From a checkpoint of a small image captioner: decoder layers 8.
Rows from expert 2 of block 5 of the image encoder, named by matrix and row number. Rows with one number belong to one neuron. Each number is 128 + 32 x the weight over its row's rms, rounded and kept within 0 to 255. All counts start at 0. Numbers have three digits each. After the name is the row's rms in percent of the matrix's.
# gate: expert gate (encoder.blocks.5.mlp.gate, 8x192x192), inputs 128-191
# up: expert up (encoder.blocks.5.mlp.up, 8x192x192), inputs 128-191
# down: expert down (encoder.blocks.5.mlp.down, 8x192x192, transposed), outputs 128-191
gate.99 107:134139065141111095168147126146135079188116179049133121087087145125133168157110076118140121131129109123113128108119179095155127139087111179151147134157106110123099091158184149090122156157126137
up.99 111:141125152130140125146100027108143168084151132128120119127149138123122111121099171143106127052139181110115063106142119141233112146096122069082118133140134154189147103153098079141135057132106111
down.99 084:102109119167100089171098005131075170120150166105209126162128114163107183150202107163199152135140128119093117109160162121167143112144112152053080191137128144167124132144175139107167061121090130
gate.100 110:158143168055122191130178117100106151139125086167084143069134070080026156137164160197127180150130125159089045123135179149127110117124167085127137159107120129111157098112085123116114116107120127
up.100 101:158170096191154098118111192193110136120119133130173126177104121138176151145149098116216139094165151092128148118108134086115158179134091160128083107117099117120118099136113105127086175132122118
down.100 098:173098103101176117095070119086104154132162068146130186082165127144107114153097138112185123122147073131074134161079138112100143126148191108120155154086128162123096142118121141062163108138129164
gate.101 099:099117123111161135110117104105138100093112145070103047100128164077122119129140170156042119117148123114111111106083138152105080100067146096156124170119148153205127124182129086067107102169148070
up.101 094:123111122143100139097100091160110150120125169049165124148140132113142118138122175155105158131148134122123105099136117108183101092118167112162091147124138158179132098135153072125147139187164090
down.101 081:105173163154115078133181133120115146145069117134108126115155132154106126099112122121092130094132133131153117158114213143161127102069126174127091123151135104115163103052082110137194114144091146
gate.102 090:122158113171115162162047105129181143092122119121044066147145119111144108119087139106150142151153099144070147162135117146136156127149107109102201114158145108156160195131163090153095087210162095
up.102 111:152098102098070102104140146116146148165131112134154094066123155099104120137102087079105094123028115124138100136095141119056132147125083116131101161135163123138096118165095112136158143103104125
down.102 067:145096122149118147147146168144151144118173120128080114077164209142104181136107122114123115144098108130174058119098103129026104113142065121144164102113107089096130129125150092124089183141123119
gate.103 104:138162125157113140169146193083142104097161079152129108103151096107088155150142157143124156068160137151138120123147145106130116063123144089135161059104134127128126108117132166086073148107090185
up.103 097:153147120114122182201136143111129135143178122097159159145113109152142142134158130102181186107124119131145149053132124141154149167170140046131131134114106113152111089188134126081109081150066152
down.103 097:101097104099150159136176123170053105114111118129085135118113088141173128197121140125128070086117183181142138158125117145174129109124099128131105139079152117120103091183094108137131123091139168
gate.104 099:121145127165128066119095175118171145117114130090156089081084160167081044086157154133161111156192151165077110186112176095061182130144124110142145141136127076080120121078102076127172188123118158
up.104 096:136146132098159124122146136096086146120095117114140168134139121078136120115070117144116177085111119119194139098117125134110124074140179180136136101152149133117153118088148141113149100150164112
down.104 093:137185147066124101145139152147096096111126117125170072123122116132152140035129163161150180165142155122153144164099087135083114184137084144133169177093084118118199095131163078165152136097149099
gate.105 098:125061140153164152188105159139105132129126126145156175091103086145130099087100116188162108084129183179092102150118140078097111154161190167077102141120091079135197134141135106151189083124134100
up.105 095:070108153086073135123059111141102090162121132124083091121160112075092125090119118064140104123101143118137168130175117128158155125213137108112153128139079154142076103128166065114125139109162090
down.105 071:078140108148109146076122131194046101086143150113121082068096072116145136055125070145134136165135137139129115187151116082086179148117189125114154080071103088122113125119101145120140116138127157
gate.106 101:116165091177129161079167116160132128104149160129099175099151130126172060122075167089159118066170109076194138189108176161179090152139111146109094115132132144136185178107124091120163111071130167
up.106 100:205141123112146056148085092120148208096135079107148091178147128137104175138137123166119087158126165134096105091161088125073168166142119112125091133106180135079143151117081182160160168188138066
down.106 117:088153173160053116142174136134138167142127139192110202139102151125101136127150135134146117098153112114113165148144121143109147084115166195088064177155182119193161165113178058137121065140114173
gate.107 094:131138108170127143147143120115154075086143142048096172106147077141090151143066105125154187125122158070138114112119130163098090126126148150098105085175138123168153136160092161119142100122138102
up.107 096:125124122060104118156148102126135185145113114107133074157126125168151137168138145074137139122147150233080107172144112099177139154131196127130107106101164090092134135121151125110109174123158180
down.107 077:056106073117147089195094129126142138086124122122153095142164081128195118149128101112152191046128159123156086082162196085092153114114120106116127145173110153125114154169152142161067120128144178
gate.108 091:150129135172140171091084104176101179111176091101127085139090155133132139170107099164132161196099125107161179120091131103151131079131117113045127135123142116111177125112087147081138080110155118
up.108 094:153090137116137116144137104134134129088144153117153077096128118126118120132094127133071130149120119149087080078098169135137096192200131189156169144134197079075177025143148152137160142131145104
down.108 071:125151118055144124081099131120125065081121111133179112092155137120139104118079135142178110056146091147116126125134108143134157183186117188150089120158143200099128122150130134098098143112162169
gate.109 099:157137133138131110129084129089162123131123104109130114171111091142193072140079137089077156106154146116122113150090121104107178105141137067180129154146116134088154100109100181146151085149135092
up.109 110:135107142140100129127082112098130152106130097119142092174130069094109052137110152096064088126106142107108122183080121134102146134153127054185117212127078161137110148162153129133127108150146107
down.109 126:128081129126126184140156177124138115160079128133124100158096117101139158219159110141139104128138126137133154127103056083195115153138105133104136137095109119109076102176147117094136130134056230
gate.110 104:098113150147134124166120113135102146112152092098108151137146108158181147121142110120097081139159108100114086133121122125193102096109158122086135121126161129081082067123142141155160068126086077
up.110 101:179152142137055106126169136126084173121123131116111177104140166086206091168134096126150083119157106119093148131119104152161127129080174198151112075125135149139130124130113124201123089114093110
down.110 065:134090099130171135162141121159139131128144139063109134111151163147125068145090165108096061148123150113081132228121178153141108135104106134138133151082139106117159124104161111131136088114094180
gate.111 090:138179124088140140129113141104129109146109106159099147084084113217141155140190152098203117179161113112146138110142128098134110080102053165224134127113152173088154087072159126160204135107101131
up.111 090:100136139104081148115141150085054113113120119135143152123151159181135102119118071127164125114117111233083082137113106136145129163186121107117084117177098055114080113116101117132164091103133086
down.111 074:095110107138109126098121111065066210153116145101123147062122176116104141180121149131162102163096167151126050151150143132075125106135105133130064171166140098154095126060127101112141118073185148
gate.112 089:151079151140076143192130122153200165132127122190128123135131143207141170089156136111110107203138060161149099146123102063046112108166083127032077146159158097096114097128144124131155081101112140
up.112 092:120098154089095080146124166124176152085117094137150114183092121150143131147143119080109152115193159155142141106166108071138155134143195070159103151110084123098140066163126129104178147140151135
down.112 069:141128106103119108154075119155166087112057147100150145138115177164109120126124166140163155097135221094142135159183168075101128134156121055146161076133156131118113055127089118127151125143088146
gate.113 108:129118150188166121143145108126181087114111120111148080157117149102121105123131153123117101101090055141076130118131135086149110115133107137169105113144078142141144174109147141109116170135150109
up.113 107:118122120140122100121169089100116072148095155140076093149137118099123138123170163113104123115096113162107183178153141041136113121091098108178124150185112130146094194160093164172140167154162172
down.113 100:117123145153095113149188101094082128176111123141133130070060104156122185126136142148140144111168171138092119168120116042116086093137142117139143114122125065086128133111091094102100120181192144
gate.114 095:103163151098082127114150139142079161155113133100160160192178104116117103134144076106121113120180120134124086093177125134188118094146123074091120132115107098155156116135150083110136120188094130
up.114 098:100125128123086123128138133109111134149117145095167156163165119122128065109147125095155072075178142104135113080143147146159096085126110104074159159122097108179167097138144139112121110143123115
down.114 107:168109157126144174132104165177127130113127068114144121109165129113187180157099107155157071158131134080177124110058027170105128189098097161207122077094124105127151096139121124163140120120151163
gate.115 094:194112096137133103104175107092142152140171067120108111125089134096117148105085118131094089150149126110125082088129114104136147160126108127107129147133136175120121124109186155116159147072111088
up.115 098:171090129135149085163113098068127157070176142137086031123131078082115132113094125113115094140130126113197116086180118083082070157096147122148137141138067114157118112172109146127165199079163110
down.115 062:182147163040098144102102098070086180102107187140176090095101099132147162097156088088153146133125138096163104122129089093125099123124100159103143138119089105169079144168146135116173082084114139
gate.116 089:185155122117139099064161079152121060157170148067120143150153154136104096115179143093168086121157138127112121129165128145091130124085120103130114106113146127152073182143177168125122119138127152
up.116 101:075130125066075160162108133104113162134127136107168142107084092163073142130168095096105099056105129092183090126147075103143172079111127121174116132151154124091185142069129078112120098174097100
down.116 064:117116195123129185078116116132127091097162124143160138127107142083178112125147158106135116121196083128144047098113170133144121122106117183119155133143117117128159129116147068174083170162190148
gate.117 086:150100166092119133161115106159133121107169137109128160154090122150111129147113119122118104068160120090130128128126148116140152160138197156113157118140172080109150109109141148157130110129149168
up.117 100:094111153165055131117105128077126151189120144128148104111137139091154137113153107119100097090120184147135115115114143095100101118066113151216071096122105100135120183143119132138117140137108161
down.117 053:081134154207114161125092165092116130166104158144125173101196148088121111131137148095132151148158133167117080106109096091113084217054149138194107136167100113111113100086115088188070152181131141
gate.118 098:141100088128109118107086080202150146129183115117082093126140146127125141098072172088151064138113183167104082168083121107106025119094182166119134095112165124187136137134111037074182162094150103
up.118 101:105123088158125106130119139190135083144144097117071112150147126137128111131129149090139105130123156188102124197132122131151101109096123176155086170115131154144102158109103063080142148109113118
down.118 128:175159148160152149087116203142115059119069106109114108120129071114141157119115087098084121145121172117129117140143117072130098168160092071135103115145091091096178106072106166134108144157122133
gate.119 093:116077091116167129131123099179097090150162162127095149068105151143182076117113107167150090169094162177057133122125153138112111167176096177103070148182194113101112105072164111155110117110093154
up.119 094:122126120091166115112152098103090107139106149140163167097103164122203147145125096125140103098090148173084126139171157128167115133184067131132129131212136096133111124065149102108157162154078113
down.119 086:169136131200127089151148099098125179135116080100205202133138147102076073133159145071104079114145120100173118153155135136201092111080087150108120069101106103122103148140105161107166132088137071
gate.120 084:126119189086112081116027182190117099175134109101150036122093177093192106173109098147194134131141140160092132093129164161126164100103124169133141123092125109119146104140144144125128135096137162
up.120 098:138121120088142079087076160151076142117161145087159124099053124178146113139068144150126137153148162143127114110147203183078157143154185114124154099123086117089083118130174064188124136118114100
down.120 068:106098090112121054138163124135145123086096158172149178173110043147135112137130170113112091081105155062158120178184171096136099137124142135082117105099085189097067107102115158145125140128107155
gate.121 099:143150131120076073148088175099141067068104131148141154133124096132125133164130143140159146151133130125090168165083075148166126131180059085064136187105106144123124062134137200119140135062056113
up.121 094:127142152100143116154113132136101102190172138119104139132087165131106126121073104167114104093123148121147135163130070072092121169152182166123098055132129133057169161109158147150124092134163091
down.121 125:072159105198107109119166128121161119177109091105053097116087119166116113141165111202169115108133105181146114102110163140156156132100175170150128099121102115143164170123120164134141176189094145
gate.122 105:132121177076148136150125115123205123119171144085093115087115112189132148079161099056139118166052050179125122172153132096109111188137146164150101109099113140140118125170124128166176116145074122
up.122 104:137050166148142117147161123046138072146130112151089104081121183099072139111147059124101096181090048167070110175132149113139082116115145157176109120097092136178069136148120065189139151106100170
down.122 106:095093113078099169077140088095129141103089093203100112164105154164087125172134138163157160090205160093158109196117175146108201127154098129061079112142085136153125080105134090142145080120102131
gate.123 091:233145142179194113196121144114100171171144112092118102120133067139136116138127072125095129086119060143087128157158127164130166083138106157180110075144130167166185108137151072196119119112100177
up.123 105:168143112129120084146098040153106159109118131136101068131157103136167199101137120111103135117167084137161197155169126121173116130095109162169142047162153159172160097119138097112119113106116155
down.123 123:115123122095213067113084212138112149120129170142123124146137108129030116168130141145202169127142086137108117119089139130055157102135136128101222105148165132148122121142173161148113180143162137
gate.124 095:114153191144102154138097132087118077115153164111104097171086141088096192136124183086115116111133140099145144170135106068139129204123109150111141163094151039153128127143091119086167176146149136
up.124 101:130140162105040109077187145089122134085112136110091136149125119145131120158141165163146099112113129159194120111150127132134109143119169145091143137123129134124153127115117146162194127183124128
down.124 062:124123113127138129060131110104145169095190108120096110134126167154141128124150147078109053121122166150148098186137113098102097200098190185137124130085228097111143147128098101114152135172167133
gate.125 123:132119099145193131093103147186172155041136108146123127099118079192132140105162215124129133078144151123144143124131116111089112108126150124125196165143131164163100162062119158115084137149142158
up.125 115:141141153113083152188179146096089106167121183077119141153115158119127100176083070149123089179108128144120102135133112123160122154118120177142102117088151112085163074174140096148151098090121100
down.125 134:171102152112110094088114154145125141134143139120064108119118092142152157146150122188132149073140112118073080140099136132139159077139187080157061170107182112160092080117111123146181118132175128
gate.126 107:155134133160114128116162110144126109141144103145154162104132123098132094106099134115094088092071142134167105170055107087178111150104163088081143158138095170065105073112202143126151136142094141
up.126 104:080161099092101114156159099123090123161115113179166147095176173061167100103082138142113097127065183143192154139121084115133131129104096147129107116140133160092140143155170148112124095168078096
down.126 124:194136141130115099154153156091090107103139146162163183134148135164111120119106150115188152119110101128162186157161206158151137113126088126188129113076137136190131124075140159165120146070077146
gate.127 105:147120186160145118123126143121137156142119192116126142127053133115113161134145105149093139174122166088217067153083132052149132114124061137116130106133125168104183149166128121072111078067131151
up.127 097:089168088104113169138109097174108102127113162128114082121211124154151163157122149096125166130115109161068118103172136152095119122130174124163150141155124119055039157099137096158124143131128144
down.127 088:131115179154126200095130113172085097144081135119116111107107182131123102122112106119121108133112098138100107152043116141071080153031140118116100097173129138083112144102175134109147179106127139
gate.128 102:108114108143097129110088167156160104090178141158087145199153096063099109108115152078128100117153148126089119155032134142140104113134202162132112114080118107151139180134153112104103129099117148
up.128 103:140108108111163155130162087101152142188108125068156140078124145164196165172134122115114145168086105165127171132165080110135114153078081108132116165157108128132084079157101104175143093182113097
down.128 104:160136109099187125156155105114142094128153125110104157148159127165089061077121097161165142120135093145123151130129091162095188131144128142061096096124137115167168112152139095154126143150128116
gate.129 104:169133149130181135174107163095106156113079113159134210132206138129164073128184110147138115114065169078160172081099133150135107053099136129141152167163094110174185115146120141125121103163157129
up.129 102:146132137177161040100111148085142149107124167072148125137162137117077099115039097148103098128130133172159061115136190140131228154193146113076155112135127165125126104159106091132166100140110131
down.129 119:206098180116158063193136096224149169137099134131107150140146095100093116103107162154149113126119140125128165135166138156064137129133104114052110129135136087120153114134111104088086041109103198
gate.130 107:129038121160105138112183136143124180172091158111095117095146102183158056132091142108160085131106125100172095111156144111102153097112098120190175132081141159102160121111083165148151117130110170
up.130 106:128168084094090115086100101089141080148164076101129141160150136070106147117098196144090177127088100116146143141168110173142106139137127173121094124087158130144105115155131143094129112136106086
down.130 106:134116128161190160102116048139128128171139075090122117102123128196149033180095238062131106137171161113148133186131141156142172112115099130129162123123166118098088119089123153117141095103107143
gate.131 093:132115197089126125142132077156119106112092077167085133128134073171094147130181139169115149111131139143142151141127124154110123095100176159107081091149113128140225109117125131151093068139167136
up.131 097:143138081100110141145152130152147124159192158153110107104133160085216083100074138108132093156089138134137136200157156094128159163122108095099132168084138071129079101125095097097150134144106164
down.131 076:121209097111071120155176132181177109041104159161095112116074111081090114205107101118152153105104137090106125123141203089102109144069121130124170149167112151118149119135141158160104132119137147
gate.132 099:089087089064141100108141140105138106121140191140129186151146116086115160137133113165115194098168112120172145128114117115122074164110192094108154155133098132195145145114078144113126108131211113
up.132 092:158068122121156094106135096132116102155071062124096131130159115191175094108142134082150106137119164183155077163121184132073186114177085163131149133097111189084156172113144138092129125120134149
down.132 092:084115126130095151124095143145134114099071100153154126119177114141105122141118062176143135124103107088130163064135140064143122203068103081160127070142169078131154118153093141132111122146138135
gate.133 103:175127145055062136140159112144109132087102097182123150098152120142168156095167100098166157140031134133110146154154136119156173148122107198146122126077147121166103123189143117114188150148154162
up.133 098:126208161171107096059135175118089125127172117157109138125149107070144130148101151145132136109128156130179178126128161163147176153130143128088101133201078180104147181118088094141146160155086103
down.133 097:181108150212063092152122074136134124147147094152131169098082143103149115130154116135129084151124146171147150080201156089178076094069138142143089104132167124108077132119077099148135104127090131
gate.134 089:096142132171119144182153093113086132119144147114084116116117124129130153120173129068111160143108099110104074047126152144181095169176129161115137129067136131136124094207113126090115126120138090
up.134 085:137119080129112133068116125141185140167151163072153171091093134154127089128123108147172111128163129154171172161165113110120124136121099151148096103155144142105160118149130095132104111091126078
down.134 064:129086142105123144164100141116113174100147197137089086142183126144088132126101119117100084176157130059105145143130135085112123112134075142161201141117125141127108117124125134129130164127074141
gate.135 101:076092115103112151194122174121111132135115081175141102143133149112081078151147156107139125099133112126149173090149114122115122143128174100133130142071124124134113093096125076092112149130107089
up.135 096:108083170123166098111086161213124175141114125158157154135135140105122136124142109100103164140137144107134134114138094115082150122124111107112161138097121109141168087115127144103081147163113133
down.135 118:173124089108096124091112138112122109150086159112107160151134078134103132118153206137146135108107181113092116140107143138133150161168074151126085120138202159098099139166151117178131097050174162
gate.136 094:136115094159161136127103119103116166171128138155118142108112182125131080125134179124112151132139182148096137128126128166131143108060129208123108162135152119124138170139087164152135124162048138
up.136 091:124124117147128166171157086075186117122153188125138132160113082128045120120154113159114140105110075089118095139108149192164131141132096119159129079130169127137079079117148099097150131171156114
down.136 052:144122119093113153105115096121140145105164165109131128159128093135112136169151163095149133101103109126100095111147082193212160139150055120135127105139169202158163079154172153123117088109158112
gate.137 109:139126128085145121117070124089146111049170080096127138176067136116145111154148218053166132144159119167132148096135138110154147134118142091141135129104140117117125113089134200146152103162123101
up.137 104:182167140097131147151081120123119125054119087131125123111098155145147109139191126097139161160132068121129101106151141114241158102120106084136071098123136108140090092131111227106158140138113123
down.137 144:136132095150160128146125123229122167135149143107115121093128081111081136100120161191155117159117191115165144136117141132100090130137071094105137165167115139086094114117100139128109144092119121
gate.138 095:135180157188156128103133125114154103095152091130146076169178131122082185121131146109139112076092152089177116150134075143098169148088127172130145171099140186148148112152084141096160180166093103
up.138 106:137159111093180105084151081158074173142137080081156165114179162124123106147157130148129086102097126127153107134129124126143126127141094133178048211139147216114121127134116138108189129177112095
down.138 072:100131118118118112165146105088134186105127074133168147130118129139126150123173092159116079107092111140128079115134109127082159100149084158122094151115124105144105166124148142125104143127156118
gate.139 097:110152164176115166122119139111115122150061125146158143118155153068103174129154050179172176103107117111148173176086079094146187188127109139147121116155128049064165129112094132133114057123135127
up.139 105:132169116108154184130134157083128101129094204138121126094131061088131153113112063181101157136113090121164119193077141117108076145092139119129130104115082091092062116101157114175141150155150148
down.139 104:029115118071120151155056123100121194120111162129182164133094134133141171157170186097173126172201131102103036143108142136083144149120111130132106168096131177112117135154195131134121141133125120
gate.140 095:157100148155132169101085077114148125116081115118117142105033110123099120114162131121135153137156110140141135094061132091113129106091155136111137123124145173133074197198172203097182156152100124
up.140 102:140104124145118138122176104164113138164042194105139161097085168055126108074172115208127117120133104088104139131108098105107162113117124125124132130159113136135102156158221116127169144138125112
down.140 110:078150113098126107134158132125132086077135137102161146159112125198137135174114079143130106096151093097110169132163103140097112147200075166205153105110166131168189075079129121122156097116126170
gate.141 084:127110132095123177153082143128120087154160155126111140131144159154139089135152083158157096162149077098162098112142086104181127129086094126169111130198101132143089158156195129048063097104078114
up.141 093:087091094131149063171100089148137128136118174132070139132078090176140135115137133106155172132147185165164138133115197157094117149079145116109085124110130123093067146102121116131126179132157114
down.141 061:118148133127136078087158146105091125096126154169081161103087109125148149072123178085139149149107112128174116091159144112106195137091125114131145059123097083083200095120092061110168178137167122
gate.142 099:192108082167129133131207097114155082166141159094131158162132147101106118105115166101103086143125173140103118086094125126147147112108097156142148174142121166147135103112081121122142186124130126
up.142 086:028099160112175144105114122118104220139126128166097092063146130146153170133136160082163167106165091101143158165161159101110138133176150091130121093146131122105064102125153126106077099120109155
down.142 088:151148184130168147164132102137154180088137102102107128145152141115100139121099163105150093105114134159156081106090070120138070164157134161071131075110150141088150124171102071073198142139145183
gate.143 088:101141112065122140088110080161156106184142120168173135226099106080106183137141129108143103097154136147118175117131102137147141142146115088162147177120117165164181092102118123123142137126134100
up.143 094:151117107141061166175164138140153164126100134096115145112114181148111077125159137110139102104214175130129130139135109178176066142094150166118072041093149093158096215189157153143099135107116113
down.143 085:116136190179116129081099072117137159125078148112158170113183169099163130137125171094114093157125109070112185149119133134177125111071095121120112100090088114138152150151138113134066107139163144
gate.144 104:160074119134122109109079152119117074141150187128111149145135152136149112112124113125142152208117090122185152112151118103114167144139119088069116104111074085136157132000112117175167062081115147
up.144 092:111121148092138112085146097165145121106144132163155090093161126114121191167161168097126114086115125119107072107113130087188129098135168111193124199152136162136080106196133158133101109102137103
down.144 084:125129160089131150151160148071158089119161136142126079110133121161094139096125074158144153130070107131154118164118126152141124142145158085126113113080097122112154167119139153177149094082088216
gate.145 097:120123109138184063139148198100123141108088111109130131110145132094085124133068140164106083111148132117114133136100105127088150120154151146082189162100142117192100091155133127144090133127094146
up.145 099:159118152107123164121128104152134145133198132172139152124050105156200146171132028151163156132153145132102114143126133124128100131086050148099024126142106152065144109119147180131125134085137135
down.145 108:104160109187145153091118112110144120092088124115134152139141151097085147185151114121123140086104135218103150137093063140108144052159131100108147139113078187223132203125107173074105120080063108
gate.146 083:103106116100173199126112108151206067117169178156145152208128152125154131125145153069085176078142153078111097098077111118132114094114139122094148123116136146107172116149128101114191076135051127
up.146 103:120127152102153096103122068155104146195116128107130169034122175146168112094110116151114081122117151142135130078121117145039133207144180137141151186103105135075075115138153086165102142089162133
down.146 052:112105134114144147107110142139113173115147078142079161073091141083122097156155179167091116156150145156148146181164095115012165117145147128106164146181099126106086147105157096135130174105119111
gate.147 102:072089087168135130147174106104086138131123154158135067099144056163102201103108112040175130132053093069075160155121158136139084149151103194072130158129144147128111108157144123099126106116162157
up.147 095:140089144101101115125094168118215077133184111117087148123111183065158068104115124133113154130174129167131097103086126152085155127080152115158138116128057131073109142083126160177153136121099112
down.147 094:148102099095133148135169161119155175091132056112140113184093106126133099173163154177175189112121120144145100128088119083097136113102148076134128157121106134160113150144118146038089174130146064
gate.148 094:147162144110141123117169152151124143123174109084138144137114083142146139171136117115097069073161146179126196158121118089142119085127123111076142152167130158126112150048159136116118104095110192
up.148 094:135162153145072132098140153120060141189071145137174146129175128138172144126179157113109119159109129124168147059105137169155131128161137127138170156116149110199125133166132124038139140152125151
down.148 065:115158159188125058080084073107165124095119104133132114164101162172131083176141098154228118144159136135112123131063152136131049122120125164131160150127172129146139099083124076140151110167151103
gate.149 095:141132151078125156179107144156126080103128152086117145137127127114150140151093111147068121094147110123083094164124097099102131127173090040106099093127118123130150166114104155109163181140112139
up.149 095:122140132145133145105122095133163201112094124120114108114117174185138110066152172127161137164005147112205135141183158088094150108204120109136155141164121136158131137127162103120131082095126090
down.149 090:073151124133144084117132082147175146077133136111123109142140097167079158104111061143178072114099136097108142106118091176091124169163120114114145105134160150153124109115120107137142115160119096
gate.150 097:176136120196185072106103174129133136066130180128144173117132101117119091135117055117072131134188082101153120137141134119146198109113146137090141138130089170132085091091117105097118134083148107
up.150 097:138094126169166075117101109145133118112125154103112180121143185109118126213158126144098108097160128074159108123150109185188081144138049126144137111075115128084101097097156098144148155168075116
down.150 068:153166121116126176102097127170141106147143096105118182203123180147165152184171133117103122126109127124095087112166075195164066094138092122169143054069141178112078130111174125116147091105182076
gate.151 102:119098124133183128150133143201153130114136146103083131088178082113091159077155162127100116114129180166127120135065133136105154191104185134104171137122113173129097124112167072193138133138134162
up.151 099:126108235152112106160163129100073190042098128139109146154090100157127135126169168134122122136067189128143094202121144104137162122120143125129131117111115152155128149043106125135148126116112116
down.151 110:083166126119089144113128099114105104091192134100146098116074079147097061203110188104202127179124044125121176092120125085196123112105143094111114192113149137160130176135189120148138131130173149
gate.152 114:148140144134134092139112095079108099104129185143070095087115142138067103130149097088135117127166076192076068113142179117167138151114125130128137143131149142122081113102115181164118150136091118
up.152 108:126110150120142092145130105154112103104079136163110126098053160185089145133148093074103105131126075139060084145139185108119177121121117126126120177102188155064077128120147161172111168136116113
down.152 128:120097136110111196146116106107145092132184133116138109146144118153136150149122164170167167083227122129105151104119060117146111092204109139119089194133037123102117123075099158139122127109140129
gate.153 106:063132161168086107125103098112148039108093161200186112147091091143201109112060068142094168134147120155166164106127128137122149127147126147115107143159091109106124099105039124093134149196153138
up.153 103:093064132157118152166148099082170114161072119206140078093139141096189142129096128120086132078135143106158148076130134178107138138116100153116091182131113137095102131080071162114142100173167107
down.153 104:169146122089140147159092147190143134150156132161138154110109107138070157127142098162145094157129131121043117192086106165099120100106128100123142146076147114143108035105154146145140113124053122
gate.154 097:086150135123149116090090126157090081058113171102151111101183139148167095123092156148156147106147144142148125157089122095101135090115125172101152104143152133121093181176134111037142094159093183
up.154 105:050156160137112111114136162042087115060130112074171120156154171104158154149134115099156108137165094128175110107140128085136083148168106120139115190113154124098166107168103115116126119160152117
down.154 071:112084111158094101121149108043093140145094143125181158125114142103174148116138097133083095102136118179158136198157135122111142146088147138114123101143187115084087165190165133148138138128106124
gate.155 106:045137140121132084118085099112178100064173142111103118128121123094142141135142178115119118129133147108085162126127125110133136157178092068150151161114072075145111126071120228130132176097168168
up.155 112:085105147101139093070094132122146088098152177122121109128095094097137085156091240122129141125087124121124145147139113107120074178156088086122156169132084117152122113138095150100188157164157128
down.155 117:147137155138080166110203117106138142156102114149131174128158192098120085085142099128112135135124114122175067169167111110183089158113115144071146089125094136115097098144162102152168096105092128
gate.156 097:061091178136132134128194131144117052160128147114153133090160092173120124098067168094153178113165149138192129151140084101120146128101102129138151184122135115129137137194126129126155141160154000
up.156 098:157130178132111131114084129177100114139137158169156155159107128100103102143114150118084111096081139189137162103133087152140129164086109131120171147120082127062173112072156056082074116183187095
down.156 077:103130136140106098129198093135118127118121121105121108122144069114145122161112133116132142093122081151124130185131134110052121196103184201140102147119167071076081127158133136161143084154169114
gate.157 102:154112144125133138108141104098166098117194073132137109108146129094117120141153150150192060171147148107111107107087144154139121172103100114123135201117178127109139088125127110190150095146062120
up.157 100:093093161180174086136146112132097088083129124135102124114111127110144126172091186115148138185186144098105122107108165167147084136118132123121146183101117106122134121148108087165131107182114127
down.157 120:103113151132167097132101072151076159094094108137193141174094081162097124145174146112152170123156104090104134116184139130116123114113122146129165146125101150153100173128100173159147145099127159
gate.158 112:165103134143108069104148078144118149128135138191086041086120143082141137096166130206208145107134094123107203134091138139147155098085131109148105151170146139146133120144132141190155140115062119
up.158 095:088082144180116124128129133161113119129139171101143155073116112117122069117173122153139163112167080131137128144080155051128097115108130118148137147145066156180155104099107088088094173146149106
down.158 110:133107107142153129148089170119130172070145142182149185074131107129089131139109146129121100113188085131083137124119158117116134145190075108169148128084151136093149122144136089122080138134148146
gate.159 084:152135117140096180076120184134109132154133136069125130110113098146123133124134037129089111108091102162125075072122113139117147205158124177159101103103132137166135181116213169133117139077117126
up.159 097:126105126190109107185071148129113109177165151142162076157141148140160115147149123047072142149144128140121164141163172102104206085124136087113109147093206128152157148221123165119111153133106068
down.159 049:211130112200109134107117168140159140160177109107158104152135109125052092077175165081133089133099138161146112188135159107120153100148114132110092164078139155162131151124164139144114169163120086
gate.160 097:098133171154158116174125112065078111114119134121169130129099103153094096157118193087119211149138123135101138133143078080184094195148199120140149101101086124147176142098089179145116124093131095
up.160 094:118083142128091096135120102137127069182154135121129092163125125102143107079129093128120124077141128152086059150103191118136107102082133121104101125102162160087103046119152044105120110091145173
down.160 072:175133159127144127144139140182160083064087116124105113129112127150142177116103149100133216142153192079097133157110115133153155166165169096196124065164117105156159090105038145157074113155128111
gate.161 110:095107163152142126113113099160142078103165190169103143121112132124100159138169123075101136128142109147104098152101129089073147114102162138108212118141092136104120097107113141142128198148142206
up.161 109:081124171163138141148082116121125137067111208147116165072079110127148075156099126119115132109130140163126122100124074106150144150115141109151130133106098162134158154120097079173135125136156149
down.161 108:126150116148118150127133128116155147096110146116154136158094177130116148154147052189133169154057176173135064072115129158118096152168128189146122123122117117194156098066154066126158109051157143
gate.162 100:069144149158103148147121153169153107132139142081166105154112101145149050113145162105135144150101137052143140189141100137174129096127152147032108094093099147144103077167136124096139144087146126
up.162 096:164113142126109129099130154130146113165093113071164132167117118061150076153157156131095137138163076088122152126141177221111104150136169157079102141124060153083095124146106127122125133079134189
down.162 063:160146146075189112127139179095116120136104091115107104075047192107065159115153084156085107179088130156107088153180144157137136142146142108170100153153097161063141078089127139085084094121143130
gate.163 111:079123153060126142139107149098095072128138146089127132119110123095141116150112217105152127160181077141150129136032113156099089120126159129192152073126130112122152165116206120159136133169128116
up.163 112:127192173147131146114124164113167117151082053183111142073081151099091125132178072162128080126151119127120137123162078131095211112172093144099124127166158142116129173101096188109055114123135146
down.163 133:095099151142077171135107118128109113103197102196125124098135124149123155168101111141148147139119180106127129083154101134154148099108133160127101128102094128128093116130055159092086092127121173